A small image embedding model, trained from scratch.
Model: 11.4M parameters, 48-pixel images, norm rmsnorm, activation squared_relu, patch size [2, 2], widths [64, 128, 256, 512].
Rows from block 3, named by matrix and row number. Rows with one number belong to one attention dimension. Each number is 128 + 24 x the weight over its row's rms, rounded and kept within 0 to 255. All counts start at 0. Numbers have three digits each. After the name is the row's rms in percent of the matrix's.
# v: attention value (model.blocks.3.attn.v.weight, 128x128), inputs 0-127
# proj: attention output (model.blocks.3.attn.proj.weight, 128x128, transposed), outputs 0-127
v.71 053:157091113101114131138091140152129127115121126142092138149143131111136155110080162154142092113089115148138142104131163101159124094104157125125160095108087128123113166180163118110134126128124120145087150153151136120110157161084113087090134148138128097104143098145142174139107089091124122099142147111144200127114117094124109092161133122117141123138102086143098108168118126095132113142132
proj.71 049:152119139124103109151134138104144119111155120146139096133162131089116135153138123148147102129071094127109135144138181099133117110142159107092099142119122134147107088156119105101136193086184070103106113135172168123115095097127090141111136145100143114146112157147084142140156097114111121138119132176143196150149159110141147120092126139138126130124154132113126145119114100141136129118099
v.72 128:086087129108113138163145141134124163107106105095161117114102099119111080098116122098125157161142134138118123159137132151137118134161105142118145114121147170137075090123148134135114144169082123155119105098127127092117112103096131141140168109164136157081128169093180163135114117132158154109155171133128140104172139116121128147127100129135175100138139157184139117096111121130127140160101
proj.72 139:157153123133142134125120118153168109120115158156098147095119167146131162128127100169101101097147127136147155128103167145098110134115135102158140123160126106107167174122109139108141140112156128122167124140130075128108164127164147113095105171099132087161165121151109105096173143089108174168115111109132149149094097121142157094135148166116112160097131118111145161130167132146148118117153
v.73 060:133153109143109110128197137161146102137148162154149100167145114139131141092124139115102137121117120149125154125134163143135122156142079104109131162150165134131143109165123128109100158109114142116130142095116160139123113136109121124115132123101141109102138113144112098115097169126117130105130139130142132094159115120118100104139127079216137093130117111128083119042149091168155140149146
proj.73 043:116142153128138152117156116128129127108132129138123116111145174158080111113132141116122098117144110136144105096136108074120110141156089135162142144139087110106142157153139110124119148083117124089107116097143120138088154106126163113128112137119141150099114154101137130112100071097104149105150141128095112179134105077128110148162091160096103110113153137161197126063125162117137142138131
v.74 072:089129146138111109099105125130147167154140140144125090107181088121120150101077152094147168135092146105117141167095143125116130142136168133156146157130097149120103126147154121106105100145153154129099158153189105112093152119111165126117158125101132121103082115152127132119109101107125152114130130138156165128083108088158147157108154138088147143169088113091112119139118135158139124143141
proj.74 073:164130101062134120163093127144136134158124139145101103124097149112134103139116109155115121138104049093139128129184148153141188095137164120147123096130072101120110134165132172136140149109154122127141117149117160122133102158148127109117102149110091157148149120126083133167138142120114158145101147157143089133141165144129133109124157118166136142149154085128134146130153135121130142101109
v.75 072:112153137124105106071099143123139156168100154115111118123136143138103101133103102107130121122081144118086094153096128164114151122139154161170093125145107126169115146161113127133111130116100152157126159108167102126090089130098113153153147112107112130133075105140179143118127140120141107125152142142165193124097113123103139119123094124077150146143117117133093113149151138165098125091094
proj.75 064:130141082065136118159082138155129150130132101132106085117096139120135123148102072198108137118122062096139125138134151141135166129133167120124151106135098117131154124145128144126141134105177117136140121162096115132152131101130121111121107133131099108140160110143063127122144150147117150128086122170146080101135146177151129096096154136179125139143146111103141120136129148116137150109122
v.76 065:119140052098139135129142105108135157140127148129127089083135154128134169175084146127141101113090145098104113128119156120148103139140174128168115158116126120171135141132131151067140138136186108148113156139143152157100099135126135110136132137107130123124095097144131122111122126130103136148125122147131208151121155094157125117095133135094142107152127145108120129098109137175146080138097
proj.76 076:135135096076138107178074130142122125121131136140106091158159131109144073116109089131112115125103075089135150139192141115147197125122142128106138106142073082126101112151129109160146155106150098116135088136134146127153081142129116125140112143128115132136138130132082147159132120124113113144114136141138104129149136162142130130101133101177128123134181101116149117103153107101142159111105
v.77 114:099106113100099119146133155111100177132116121103140107094113131107089084131119162126164174178122153159115123116125126143157122109149134142172130140124121157115113101129118148101112147149097088177104138105144141117109136097108106151140132112126127109134157177123176175138090105143136151085148164128116128105114165121138100156150085151121164123147118126179136102103134135158094140168106
proj.77 128:158127136144172104130119113176154110104099165154090137122098170150130142108140090137088107110133103121120166149117161106096147161107116111133172119171130092095140146147138106123155146109136129117172113129138101152132134133167167115109110173124141121128140125135117119109168159080108160176106130123104142142123089159170180099111145134146143152120153094137146160131167107123158116117124
v.78 055:122095155110107124152142115118108134091107129128126141137084120142109147121117112105101144154132143136149174158125124104178128160157124150110140141144108118097143141184085136152112160156147183096116098091114105140129140098095158102151134109120128107163111131120147105170154151112150173099138096117127098121124166141175152149127107157142140153156100111133080151140161135121117082174159
proj.78 048:153119119092123149149102121147145139162128151120120134073096149149146107144101128145127167131151111155112124121162139172090166136120117139152140105130144114095116122138150154166112119147101168146139145138103114173127152211129146151125133155153100138102191145118188119120105113144103150149118127099120107135139096101153120136147083161137167126130142089171147144111152147099132147127144
v.79 061:103123139149144159165147146123128095103111113113138164142139125141182097126140151104146081084108131143167115144119130084083098148102101125146101126147166097110139111135136096167164128137092153133162117146107111087133158139159119095132136154129111103116146105160123130092126154116163129135118128113148123100164141092152122100100117126192154102132159140116104128083154084082136132133145
proj.79 058:064112132181137133074142121122137088136131127122161143159122130135105162134160138126123125110159177149124139098050105097121054162117086122114131148110141164123134143086143113101109096102101128088118162120135106115095153124116121118119150091113153135093137107108146115103116119122138110099161109115108159132121125130105111126159139105090120133113098155128145097129098148155117126159127
v.80 068:108145077163137109122173141105153133130156107094099131114059109134182145148137109138142161122121102155145160146155166117128093164145153136139137084107124160112120115133152092141175120135105143095160115120126107142149194095135151114114137132113090144080139133122154093145143117103099127145129103101136121093138092166133133111138094129128127095099135148134128141116100095108111132122174
proj.80 058:130118156149125154123149121113123133118125144144152139102142107159121091133155144086122151134143184134105171139125108177115087131081089148110151131111203151115113118085103130138122129183092152137149128082142115128150136171119113171146159133140147130144126144134170114116117157135152099146126135110127178139136099084115127144163133164094142115145086145162122152111144089138134115151153
v.81 147:094095099113124121158141146125103183130127086107158102113117101121099079130100146124146166168148140146116119122136122160163119124151132159120113125118134153122092103113143134134110162158112111174090140102139128101106121089095111150163143096158108125093126158113177161145095114149147137088158164121125149095128161108136104160147090131123136103163127151175145102110122144154099165148129
proj.81 164:163133128142164105130127111171154103102103163150082151126097173148136148117139092150095105101137097124130153142113160110093142156107124114137167111164136092097148151142129111127159142113146129110171112130124099155141138130164161105107100178117132103134145126139114115103165154082107158176098122115104139143119088161166179099111137132144134147115153091128142169124160116115159122113128
v.82 071:110103166174119183188116145138117131108123100108145106132092156149179127120136143161151109149150112174155150111137096099146100101098131104126163089142117123103125117100118106155136121133119130108133093110065137140143126104106153118096124131146131117118131124136161086141136126119116116104129141110127075103160100147118138113147098109171133109150182093133126145167142090096155134156155
proj.82 074:122124139189115134076177121112130139113129144108149165121149124148123150135154164097147143134152188154121120128081125150120087152124090129125121147115178158133138147098132124146116127159109148116104152090142123139139175126119145107130181122134150095127132145115185128097108115152148132132170133118114152125113097095135124141156123162067129144123074184140135141132106129150118098141157
v.83 062:127102118147102133097102107121156150129134158133098082125180135162089101082098124122152075121112134107132134172148132160139115125112088097115104124155144136179131087136138154128097130148165138119105147098140119156120124151110118117140099103091148120104092118162139180088159120150136156132107124130119120113108148147139100156094180151088117151141143156089133109169099153123113144147115
proj.83 048:135134066084156106165133161136144133124121129144110099119107136068161151147126172169126121154114114141154110119124140097159186122113158109094118118139108125138110138118137129163115141083166100114139132154115142139129104173147114125133117136158097139111191103127120118166155082116133141123130112154105087138136134155153141123112104141175101137123158094098090120105147130138150181115133
v.84 148:136136152152147116112108097140143079125121149158100145157124153132152160109168099122114085104132105117144130131119122101097116133104106100094138111130153089137173150150146099143151099105143143073169125134110134153167126146143130084091107161118139133143108081143088089096163148098144122145107094136135120156124090132134146101103157099132110146100132113086116149157149094094150088096131
proj.84 162:094129126115084153127135146084105153155158092110173109124160086108121114142112158116162150154122157136133104110141097152160105097151138139124082146087118164158117111112121154130095113140119124142088145130122148099109127125093091147146149084130120143131115123126136135150094099171144107080154127132157111115129169089086073158152115130113116107139099164120115088131095146148098141142136
v.85 143:112104117106102119151158163106107182128123100084153111104132121113108078122106165127140175153141131138096130128140124153162124110170137144145134122111126163134092093120122128117094158158093096179099131105145146101102136089107125172157152084158107132105144177098162147150099092147120138110142139138131148101135142130125102137150074150135152114139130140154131095105120134159102149161113
proj.85 157:164132127142165111126123115169152104104098165151084149122101173151138143116139093144090106101138102128130157145114163115093144158103125113134166114170134092097148152139131115125157145111140132113168112132127097154140137133167160111110102178117137110136144132139116111105164158078112160177099126120104146146121089153168176094110145133143132148113151094130147168128166111115160117113128
v.86 076:112102157091108127094057131124140133148155132158151121076176123120079146113107132150116158132118152085140142118086113143117164137119123101149128175133121119168120154122120141098139120150095120128144139129201103105095094156124130145125101134140102117139093132147135147111121106134085143131136148157152151143109157095138090156155156123069144119125115133132111111143124152178109095139137
proj.86 068:142149118073129112152100147162134125159149120128095105123091153090128126165113109187131106128099072102118108128148124111136190116122153115134116112128055102094125111150134149133140114077151108097132148172118140175120102108141138114113094134138112135138139121144094132137128126130108151123113125165145104114134130177147134101095130115180117135128166086106148115120145173099114148113118
v.87 055:118144095118102091125160156136162161125102117115149165168142122086147139107113116110116132154112123146083106143117111120095161150125116117101110096147139140128133142112089117124171146124115105095126138136129167145172112085109118142159162090166133123105122093131149129154166131125119114146111098122121161101093115154105157112144116131137082164161088120116101150067158157090095097161136
proj.87 048:129115150093125139169109130123122136126138131127111125088169129146114096129142089131125152116106101097148161139181154185132139143122137139096156108131107105123134122109121102127116181167116172151155122131122126132125120164100116177139107140124130113122169139112114122143101137116107101123108118159123127133168157076106134128125085123143147108143169083201095169156157099147138178107121
v.88 055:113137162155146136143141169161151109099135111142127090116117165125085115156088143092112115156127139175140110112101144145107109130155144099130133149116109142156166156116127166127138131119103066143149117101147140108156118117107123142157128128147113158142114147146095120128097086114148090148120139164143070109142100168130113096179146154168159142159113091113108111118153154105144174147104
proj.88 050:130143125139143126149162128149132115154139159123141164093088094138147147166113122108139145122144172132123094138137084149117121120121142140128120112130140130114148124116157144134108091188100197115117147149122116155109128179149185117149150143175092111133168135119190113132116107174124147136140143122134062127120092149144113131153084190131141117124094126147147147120154152118132128135147
v.89 075:122103128118123118139132099161118145081105111118156126130137095150148119118132127119113170116138113123117122148138113123140112121144123144125159089123163160158105119152159120146125080150108121150140110090124141084142146121094106173104171119188122182116115124073126140142099120151162084143147107124080084130196106137134151140109107098159133110141160118178130094113137107101141155145104
proj.89 082:126141124150101143106136119123159115142128140144142146089137131151143173143131150153133102104158195144123128127052143163115064111132151091148115141133149152120151146079116155091115121117128136116129162134147090119092149098143133121092129128089112067156147130133144130107148106128121148136131115123139174137078110098111131116164111186093113151106091144118103134142123134149122100128149
v.90 058:103177153173130126135180151161156155152084143116114112121083155111103136118096173101166166152125109145152098139151129099103162173104149121111129115131095139150129107161098101134150097132105117149107112140139153109145154072113128150129161139098157173117109153105110110110101133103127114156117164105124099088152124110128100112106165147108132137151132139136170129112098123117125114112168
proj.90 050:135137133099144121148111136123143128177139149134129151062121097149161130116117142155107127145155148139146157163108095135110136131113116151111147123145168133141121096109121107139128117138105185146112134114130095151139146186125165101146122119173115121136166137107212116110120127144135151124135124117109173123115090141140136116130091177185114110114087117126103128135204150113142131129153
v.91 064:164122125079145125080099118130118129156131166181127141126149131157150166165091119108120103136114176122163129123103196157093106115126116136098143118141092142154166173149105135118123139138146169138153115126114103142114126180110101118149086133138096082160154135133090135123142147126113160129102130115151166160109130103134099154113131099136094136138120153077132138139138112163122103136114
proj.91 055:109140115119153118125125126114118100095149116095116117166120137086129090129142119130127106120108071119135115109178131054140166125161141136125122125141088107145107093160153097139159144116144082115134091133124162121132101136140101132125126127119143172101117114141096106144120146123117117128113135139135079131165179170131127115115131052164110119117197101128114135117117105101125164141099
v.92 071:096115098155161152107187113098101120139149142104161150113105142112155130115156119136109123126110103135099120165165105115150128144101137128098144133127098142117125075108144129120146122153081144107112114126094169147172126118121139166130137101124106155054123143071166124149138092115146143146135150120130138134145145154126137147148144173177146122171147154176135099169151108140129111155140
proj.92 066:137147121131119124115174139134154140137101145118135158105126149160122170117120152145145142142133159124128151142057188193134117132126118131169131131137149136097155163113124154123118136152113170161114154153147075113110181126122160133130125143071103106150158113130146118118108124138142197131136129104101166131097119070136112141127132160081136138125107150114105120127157132171127116123136
v.93 075:168152062124094109099121157156149109122149149136127114120129172102129147129117122142128141136104119110159111103092174136114097126140141152129112122159095127113139160161077141083103134100140149100122117196140084119095155117118114117115108167101149136179098124152097116142108126142110155125116104119131145142105098127148127112100143120092139114086101132063176139143136143125131122095122
proj.93 075:134124111117164132176120132123092158086112122152107105166138107099120084107135122094107121136114089112159129129190095105147179137129118163096160119107107094147115102159143093157140132144141115117117100121116168133171091166132097130173125130180148156101125113115106138161134147115137101118123126137115101120166149167141135156111150073179136100150161120116139137123139113119127148127116
v.94 056:105156189113145109142140128156131121147165095131133145109123124129109121147108112128108120143139095119162146153129113164149145126106136169102106113100099128105122073098147149156155140097127131109164095144105112128130099126102099113116114156159090106146106157131119074175084107114108136151155138098147095155156152168107151143129110165195150112110171145134118097137155109117144116156147
proj.94 048:114144152135149152102147141144116126143095138103155160151125141201160125086144127105114149104166135141131118127101103140109124136114110167162137151129129151156150134113122183161145093167095123171102144118105106134143174172112164107135110119149138148116157105126170107097080166144148133135127141082105108141099121129134112119114106105111157114121106145163153124187155171119114107123140
v.95 061:136128151176110125143183143105113092078106137139147165154102136124136146106123110081100139140170101169195133097175123130137129128154103143128141128137139126088147118111152122136154104125147144154139096107131151136148171151145096080103130114124121121140101165165107095118151119128142123134110127097130085114116121139147171145132121086138093135120158142135166157119146072127164109100135
proj.95 056:118109156151123161097137125098126129154161155128164145131149113129117115118142154101124123115180178143103098140109091099091067145128103129106125150096177162164132112116129131124102095121084136115118153071117122138102139109123126128133154112149160118105128146107174110102131116163135090126188132128119141134126101107107142128163113150100147126109080140176124146141091135150121108181145
v.96 085:128166145157112142145109142125116139108176108140151129142079136090141140112151116167154153117148081149161127090093170149130071104173127153137121112112157122097122153101089112135160100127130106150146095104116103118145173123117104110123151125156151142145146151149132102128127122122138172116124121072127169108120124139121140143161145134095110110092146172139188132146139091156106139161132
proj.96 097:146123125159152148168144143142109140125128128122104112139083114096117105139137146116138113112136079133119077109175097091133151122134123136117142095121137125112117089129132114152134128123119053108147100129076134167172097096146103146142112120128146140107105171145116103112139098141130118137101098133098128087152148180134137143119117123157114119116175094133176130073106111076112169148127
v.97 123:140114099084139098094159146148143144143099143106129105105144166135082139139074113145121122143103157100131116130135139125135168146100144135166135165162096094150126134135122145072106146115155140126115165146169119164131117107112143109139101136083088079135148112150124150134141127123081154115119156177156127145104151145152103136085111158166139141153105092128108141129134176127154124100100
proj.97 105:107133139102120120077091109120155097127137144144136145095166148175136147115139104134108135127129186119137185150101156140099107158109132117130131160149131125157134191148128140108132133125122178136121161109168113096082130163133153098119135149141121121132148092108136137128139184118120143137157145128141142173125111092137118107124154113100151151122087141126087135181164148162146082102132
v.98 062:111153185142132132127115129147151137126148154152129105156116105149170150126149093081134146155129109155158147091186120094108139096155152104096163140146123150133171115103102146150138129148150109113135146112092141161111109159161125098134120138119147159104054122110129130146151138131124117157101117088103169101141106174121161114106156136176107143111173161124114159117109114133130127124149
proj.98 063:127133140147092141133113124114130113133136111113155177149161099144113162116129122114163112125157131119109099116058125175133114099118088142126101135109193170070137127100112114150123095169119157094130135112149176160111190136117121120139151126145183167159120122105161140100111138147164089116114136124146153142119087104110113140148136113106123133141102155134136117088098132149121120142136
v.99 136:148132126088136088075156128161149109141097150113107106105137154132101126148094131142117132128078169077128136156141122126145179151110144125143112176149085105160125142161123161098116158098131148129140181141152118162105107122117145129113113140087080106144128113134114128129142112103082148135115152148149121134112136118160109124077125141159144129147096106117087136155132155144152092087093
proj.99 125:105138134108114110079093106119163106132136133148145134108173136167131142118122102130116133139126183123134172144091153154112112151107124108136117162147117123153133181132127141106124134134127190141122166123171111100079131173120152104106130142135119121139149088113130145140130163107130140124165152135149145182109113081123113102120147123103144154136084151119094131177168150170146082102130
v.100 062:133150157113127113114138102152154150099120124100130131121131105155148104150132122133108117122139151139085162149129142109105119128149108117164103170090148107144088154103079123088118092153132117124099158102203123071124122117088110135140130118130095100156078105163102147111129112158128133146185141134144137150080126125137095134141101141128090099114131165151128092119159142127160096122092
proj.100 049:157134139129113068150182143182146133147095089139092124103137127116069143133078108115154122120105105096139159128085116143139211116114135117101098113158134148158158140130105131135131167107155162122138157163131141156129126194141167157116131148115144120128147125127140117151141087122134138135116140150131131146107127116154139102128162153157110157167135082118123141128126147156120126144134
v.101 051:180109059095137158107145127114139158173124163156150135105167118145126128108101151151138100151113146126123143131144129127100123160129144084121067106135148143139138164170087149115152139171105150117153110134156129114088124079137134131123154138143109123167091135146134116135107151113161121109124112083109112124119160090146097133157109138077093135140118134116083115114146156123156125121167
proj.101 049:107103142161134128137090127092130096116137122149136156124134123097184122118147123123097156152098142093133150148167132119123124132156130138160112118118122121162087124146133085159165117116153141130152100146101133071141081115148105098114109127085156106114173111105093130163160167131081133140172141116173089138158121079109119113140184104141152133133118146110130099143123121147143163145128
v.102 068:147096066125128123152143125111112099146152112125150151088153123168147095136118152127151136131123180136114130141110139123146100144106147104109156131106153127153136157097157113144102123081129149135091135095161077121115087105148157119159119139101104098150120135149086158106111091139121179115147121144105174156153129129157102128155113166055142137147106107114110129117121166119128096129157
proj.102 054:132116132175129108147097103152135135090092133116150152114116123100133119109097121166115157123115133129162156131207154152136181129154118130199151129128070125106107110168116129119108170169170164155137135121105148116119122142141144127126116142136104109116193112151089099151140163147121114138112114106139087122144132150124136137107114091154150132128124113163125140159152118173144146120123
v.103 110:164116094096113111117122148165127143157112145134122109086130161120082136142109146171137126156111154117123143140122126151118175142097164142175117157150077093147113160161128161098094165129160141136105169163158128168136138105120137111124100146117088096129157123133138139147119114102081147125137138149152144124092115152167135119090109171177138143151113087136092124118123154141128137088138
proj.103 083:106134133087138121089072119127162084126142156135130162109152164156156148117132105155109122108125183096152193139109158129106128161111114125119134149143122113152132185166141129127133121115133187112128171120150116105092114152145140111124137152147117136130147093110132135126139196109111145138150134124141143171126100117136141108107156102111159133120094130135091143170177149146141091106125
v.104 101:120122156158151169145113112092136134110139133146157132169144108119173144099172112082105108129148112118142113101131122114099093104130108115081112086124172168130140126094151127188158096147128123116138103105112153114132123137144130121136162117160153148136109112131155138119145125165182117107131118125115116127163127135094138113166137075057097122097152177114157129128129106104096135141108
proj.104 071:151112140170118131166178130133097170125117099120121098146109094112091117144111150085150120138131074152108067124153082130152120094136133130132129101111142142108135073072120132128128134141119077141137087131105132151161143106112116138140124107103141120121103159148121110127126070142137104112110114130124098082134161136114109153152104163144098118132156123118157109095076106115122163151129
v.105 057:122119168103115114100121126112111096146124154077160100091168090139101091140126105157162112125099165091139120097131144153114101132122121120166132153149143102109081160112120160125140127112124147109116147131141124141151070157139110138142123133126126125150126123100150140178150114170093148119163116183122144122126175114133127139147107154077128114162142152173166110154142118158156084113149
proj.105 055:125073105127124102143090110145115168120083117139099128115121130136144078118080114170108162111110132124138122125160146148114179132119139102162165148109067130126098100139116130100153172183157154165146131133118092130105142135139118160112138131151079094119164146106109131145144169088126109153107115129134123138151145135114131117089098119175150135145116109163103161149135151143103142118138
v.106 152:110137144166153151164126126125130136097127113142155143175124086115170116099169115100129125110164113149124138106137115106106096091151107128090137086121181155126141105093146113187146106138110120123138093094110151092155122146117103143137149130171158169111089123128149112119144135147171107132127097105120124122162122116090128136162144094075110125123159165121147117124112076119128135173140
proj.106 119:139115125144122140171169149120084163130128109103125104140101100092109112144123158111156135139129084146119072110151097121156134098155131149130125104097123144110119062110122121138121127135133071131123101139098137148171128085118104159153130098105127133126112162140129114131106064144129104113102114121120105074129158156121121162146102153152108101137154117135155114089080114100103169155136
v.107 150:111133135165139146156124137118119126096133106144153152169135088127175111099160121092119130132153101156143141113138122106111089088159093136082137082096164148131142102096146106188138092151097100145138077100101133096129133138136103144130161131162161156119100157112153119114136147136161112119122094085106143131147121118090124144162130086096109132111156148131156133127123098113119157161155
proj.107 122:144123128149129144169163146120089159129129115104127111146090106095112117141131156109148125133127077142118078105155093112152136107152138157126130102107132138104122069113119117140121126131126063122125099135096147158179128086123102146152128106111132133124104168146124110125113075150125104123103110129121103068136157159122128157137108149153105101131166116137153114083078112090103170152131
v.108 144:108136135142143147175115132124122131107138121129147151150120105113158133103167136088110134108175111170147122107147117113117074115153101140091145090103184156106136121099123116186151092145110105126132090103093149101129132128135121141132159114150164167105101136108125117117140154154177116117131099085106135115165113126099142127154136097073126110101162152142141126104113075130123140173154
proj.108 121:144124125154132141174171148127088161129126110108126111155092106083115107145128156106149127129130070143123074107148099116150140099150132139120125100099118138115125060113124122146126120135125075125127099144089137150181125096119098150147122108117134130122107164141124112124110073149132106115100113123115112074137153165122126154140104149164109107133160117130160114092085109093106169155128
v.109 070:138124114095146160146183099148133140139141107123121135163169145141167119097158154078125123110133144122165113128173105101103106117152139103122133153139109092120124084097132129151126148160133106128126155114126111131154133117148093135093140169136159121137121166147153096121146121125181074149085135100129084132134098137139148106109104084108142171140129158103087164086111127085125133147145
proj.109 063:121121167171087144103158123068123113106138122120148155136150109145120144108151137082141129132133147166141131132117148144110070126126100157144110129107132166161140134087129118108172123160110157181117100107147142091116157124112121081143140130105182101131137124094125126122111164131116094127141166125146096132123133075080129133161157121131135112138102176126094133180136108162113122142138
v.110 142:138139105109119119118107160141134156149134123114112123092123162117114144169082132193131118144136148128123131125116172162155172165113156135199117165146094121135125148153103143070101158106138126137112161140168118141121135107111139125143092118094106096162169135159120126148118116121077171136121153142151145120094148139180115135102113155158131120127100095121142130140133179150115121114150
proj.110 130:130144117116155120111100098145170075114136166156112162134128162154166146114148082155081109093131142108154164131122158108092134167103130104110140120159138103131143171158134116141155119116143167098162142124117112135119128146168145110094118166153119132136132104130117120112167184101122142163129115112124141181132092134135162088106153096118134163109131116126117157141181124111166107109133
v.111 059:097151150163120096109108166158105118109144147108151144133166159123179144112164158167146130133124111135141141152113073099129135102136137111107107099104097118125128151142168114133095145096096125147093080120159106152129108121121106121149126132114148124109134118128139116147097153149091106136140166141123078100128106159175112113126152112190177105103150158152155122132160100143145102155159
proj.111 054:108113117099109155101097144141138148161155129136124132095078121147143136145114111135129125149135174081136166097176130184138153110129119131125122157156146130062132162138101114113098095117100148106100178085125157130122151145131144139122164141122147191133062107105137123110139127123145128150120106118141178126136084138132084128161145137123126142129123130108137138110160153112111090094145
v.112 104:099123128150125156158105125121125107100144133138159127161109103107160108101149130136110121118155098136137129091098112137138079109161092127089126080125171155117147126127125117167132107128115099135130066119082113110161136156113095112126139117152176164132101132105153119122110161123169127113153088088128156108134112118086120115175130111077090131100164152118146128103112068112117138147140
proj.112 092:152118123166139140181151148147099166129115119121110113149101116087110099138113145124139119129130072143126064096168107119154149102137128128124134100103119133086121074117117128155127126132124065119135101138087137156163116089136105161137129110119133131129118170146117119134126080148141111126097103125108108084128145171131137142135101139155115115126170118136170117075100119093113182153133
v.113 063:102163157136086131163110119127117159144170157133102162108155140137146098157163116122108182138157139161113115117118113135099119129120146113128124102147133133181115122113133104132108136135132126153156149161066138125096141108152086168100151098132132115158144124116149154134130096164156114166124079100129094143117138145103146149142078167088082153123141146125131155134089121140153170111152
proj.113 060:124117122118139150134132123104108139130106117143127147126130106132140092091109119123109119130134109118140119124224130146081139111147150170189133095127096129105102102130122108128153103144135102181144104143088165074145123153151105101143117127107140107110132151102083117123143171120103139151113121078142106108110160117087100125163129086166136098113121140166142108133147128105115169112108
v.114 147:163118112093124102082136135144123134153130150110104105099123168130106131162084118175141141149098158092128129152116154141145182144124162116187126165135086120143131138145114160068113147100150129120133154153164110150100129114122138116127090131103083086130167114132114138126128105112077166123136139154145119129085148131152116130102126149180143118135093106117115129135133182135151103102119
proj.114 117:110136117100138111095086101139164098125127152153125159115156167160148142117132092157099123113131164109148182139103167133095128161101119108132132144158126111140135187155133134127137134122129190118138160120154110114094125160149158115104127155154125128129154098117132145134150189109131154147152143129138148187115089112143133094114145099110149153127101134127097148162180144153151091105126
v.115 055:134115108145114150156177117123132130158149111117137144097164137098120086122119105104133134138130152119121144118117096089136147156132130160166169119136097115165122155147117142143164180152111142102101165148114142103113166110150107120154069129155133149134175118130094155104099106135155131153098108142114062150109108161177129158136136138136155135156167090144141157141155157106115111140094
proj.115 049:105129155115150127087108129135122095130123143135130123131116149143186087126169145122109151140101158125126163134187114087132068166144119123144155146134109098169099159136099107150153090087128095123133097139126068101126091109117133135128113098086113095137115063150135130157160150105088145124159131110130171120124149114104105116113151112093147143125124130115119101161114112108118110138125
v.116 057:145141127085131172139166096107157132135112103114120103127137079116137096116104096171126089129128139132093120100150141170110079120130157103123110114090098163119165097155091153135137147093131109140122157128125142151092174102142104173129168119129097147124120102097165146132104093154114118087102151072106115136103115143091143123164134140120125163130133138121131135146120153170159139109138
proj.116 052:117115129148135092147135133108112123105100144132126149157174102126089150142119119095140151119143098197119112158053144136140099143101164121126106121118136134176131079122132149122145183156145122160127114150138142118151116117136124109138147135136076085129184159133098121147135132108115117128143106139133103139113182093124156128093116122120122126111107137146041145156111110121119124148136
v.117 061:111092133108105135125059100109138164121109135098165139121155145125120106156112109160123105166140129098094161142091153142178136114163130119173116124104117160121120161123130157089126134130129168146086140160154131129082168090094148115104103137103094120105145127120125139171086088147113143100133148131136125135114150100170137110150119171146118132131123167137158140162145168142132095130138
proj.117 050:170141122139159101107159111172136159111122131145093115108177127106089140138114149140110131144129108139114129158144108100145157174097149097115162121159112109135106125183111148092132172070127143149141130116136084124132096157143149146100122132129117125116139165167109114137154104116135172136140110131103122107096161171168156101069124168120145151111125081151117123161121139122137126125097
v.118 070:147156114147117110110082121125086131124119130105109141100116154137122134151088154198167112134159129157127153144062144162163147169123157156149103103135141132095149171158123131117119129115126150150112160141146081139102128153096105116154136133127136093138139119144137106109079132109134150099161166082113159118093135127126115128149124175163118089128087104135159136140132147123098115119163
proj.118 067:123143079118172122154139132168136105144135141134115122146099147086160155142148135139110118109124091142131094107128111066161146149121191109090153101146137108155125122165143107145119122086128120103136116159095101162172113107147140159108113131134083135122099131147128129126151073137129163132120095139090131128137141178172152109094119140125102152106149094119123122081115105091160147129134
v.119 063:129082122110137150130121104125129130161164120139125134078120129115122134104096107129112168123135133092123114119117120116166120135098108164164136121148100104100126174127131137107104128092123130148129149132146106154111141119126114108160099110112101107121154078102154178173130092161118189103164183165120121152156138148108084143140126152101154117120119152141104129198094157130091099130123
proj.119 056:134116111088144069145078118189126134135106131139109091114120154099133100135081115194116125118119101089136121135119135134156207142132132086113137135127104113108114115171118148152094128109139136110142150140098105155118092137123147158100108108133085113127134132139126145116141111127118158122109092148117166116133123166170114122087111114159124148140136076124160115081146146109139149136110
v.120 058:161114132142121110119070164124153165138085137133128095108128109133101138152128141157098147148121167166109149142178145108135103129134153094150166118147114144146163156130115149103112113127121164129133110154107149105082127125114113115152120119162078088153127126129121157156163153140089120139100158083108165160130117106161093098171147157144133121098144159140117095162111136117099149127171
proj.120 048:122120143184116106127163116141131139139113130130094117113086089142068120163112111094145151139128059166102153164090152201111146131090149126106132129113159163112127111103105136115141145146125076133142108113146173149155115135124125129135169121130175143145111153139110115104154140138118131138136137167161116115141123074142145124081179141142134123118115099130112126134113161121111140146110
v.121 063:140133127143131144121077130113131124097105128090106114122150131177152158111137143185132137174105131148103127147104127117148124112098134124140170154151090122111080171135138155112133171110152133097096145116155129118151100112096141132131100129158124128154187142104116144127099114103120182092135139141133110140124150134158096158122138181144139134168097130141164087188152126165132151145113
proj.121 054:136120139121131108134064115176146161106120138142095085098126135107079112152085102164100126128136116112115128123144124115134199145098116100136135134165127120075103139152111141121068144101118117129148151104128107143111092148126145126097140122152117157122095134168116119111147114125133154144143114153099187090138104159156125105103124102084126145139157073127149109110153164120127120113124
v.122 148:160127118117106121105117129121125134153121136113100122088113157138098125170101147183138133150123130109122126147119158159145171153106168129197101167136087096129130141167090146063118153099162136140115158157164096161121143117111134133133109143107093074154173121159127132144113111115088164133126156136143123129090144129172125143112125169158117115134114101138126127145131172157125115115135
proj.122 128:126140111107148112112098094146165083123131157164113164141136159147172149114144082158089108101130138112147170135109157112090137158102121101114138128150129111136148170157144123142151121122147177099165146131132115129119126154165145114093122164157123135136143096120118134116162185105136145155129122117131141187123089130134156081106155089127138164113117126118107157145186123122160103108134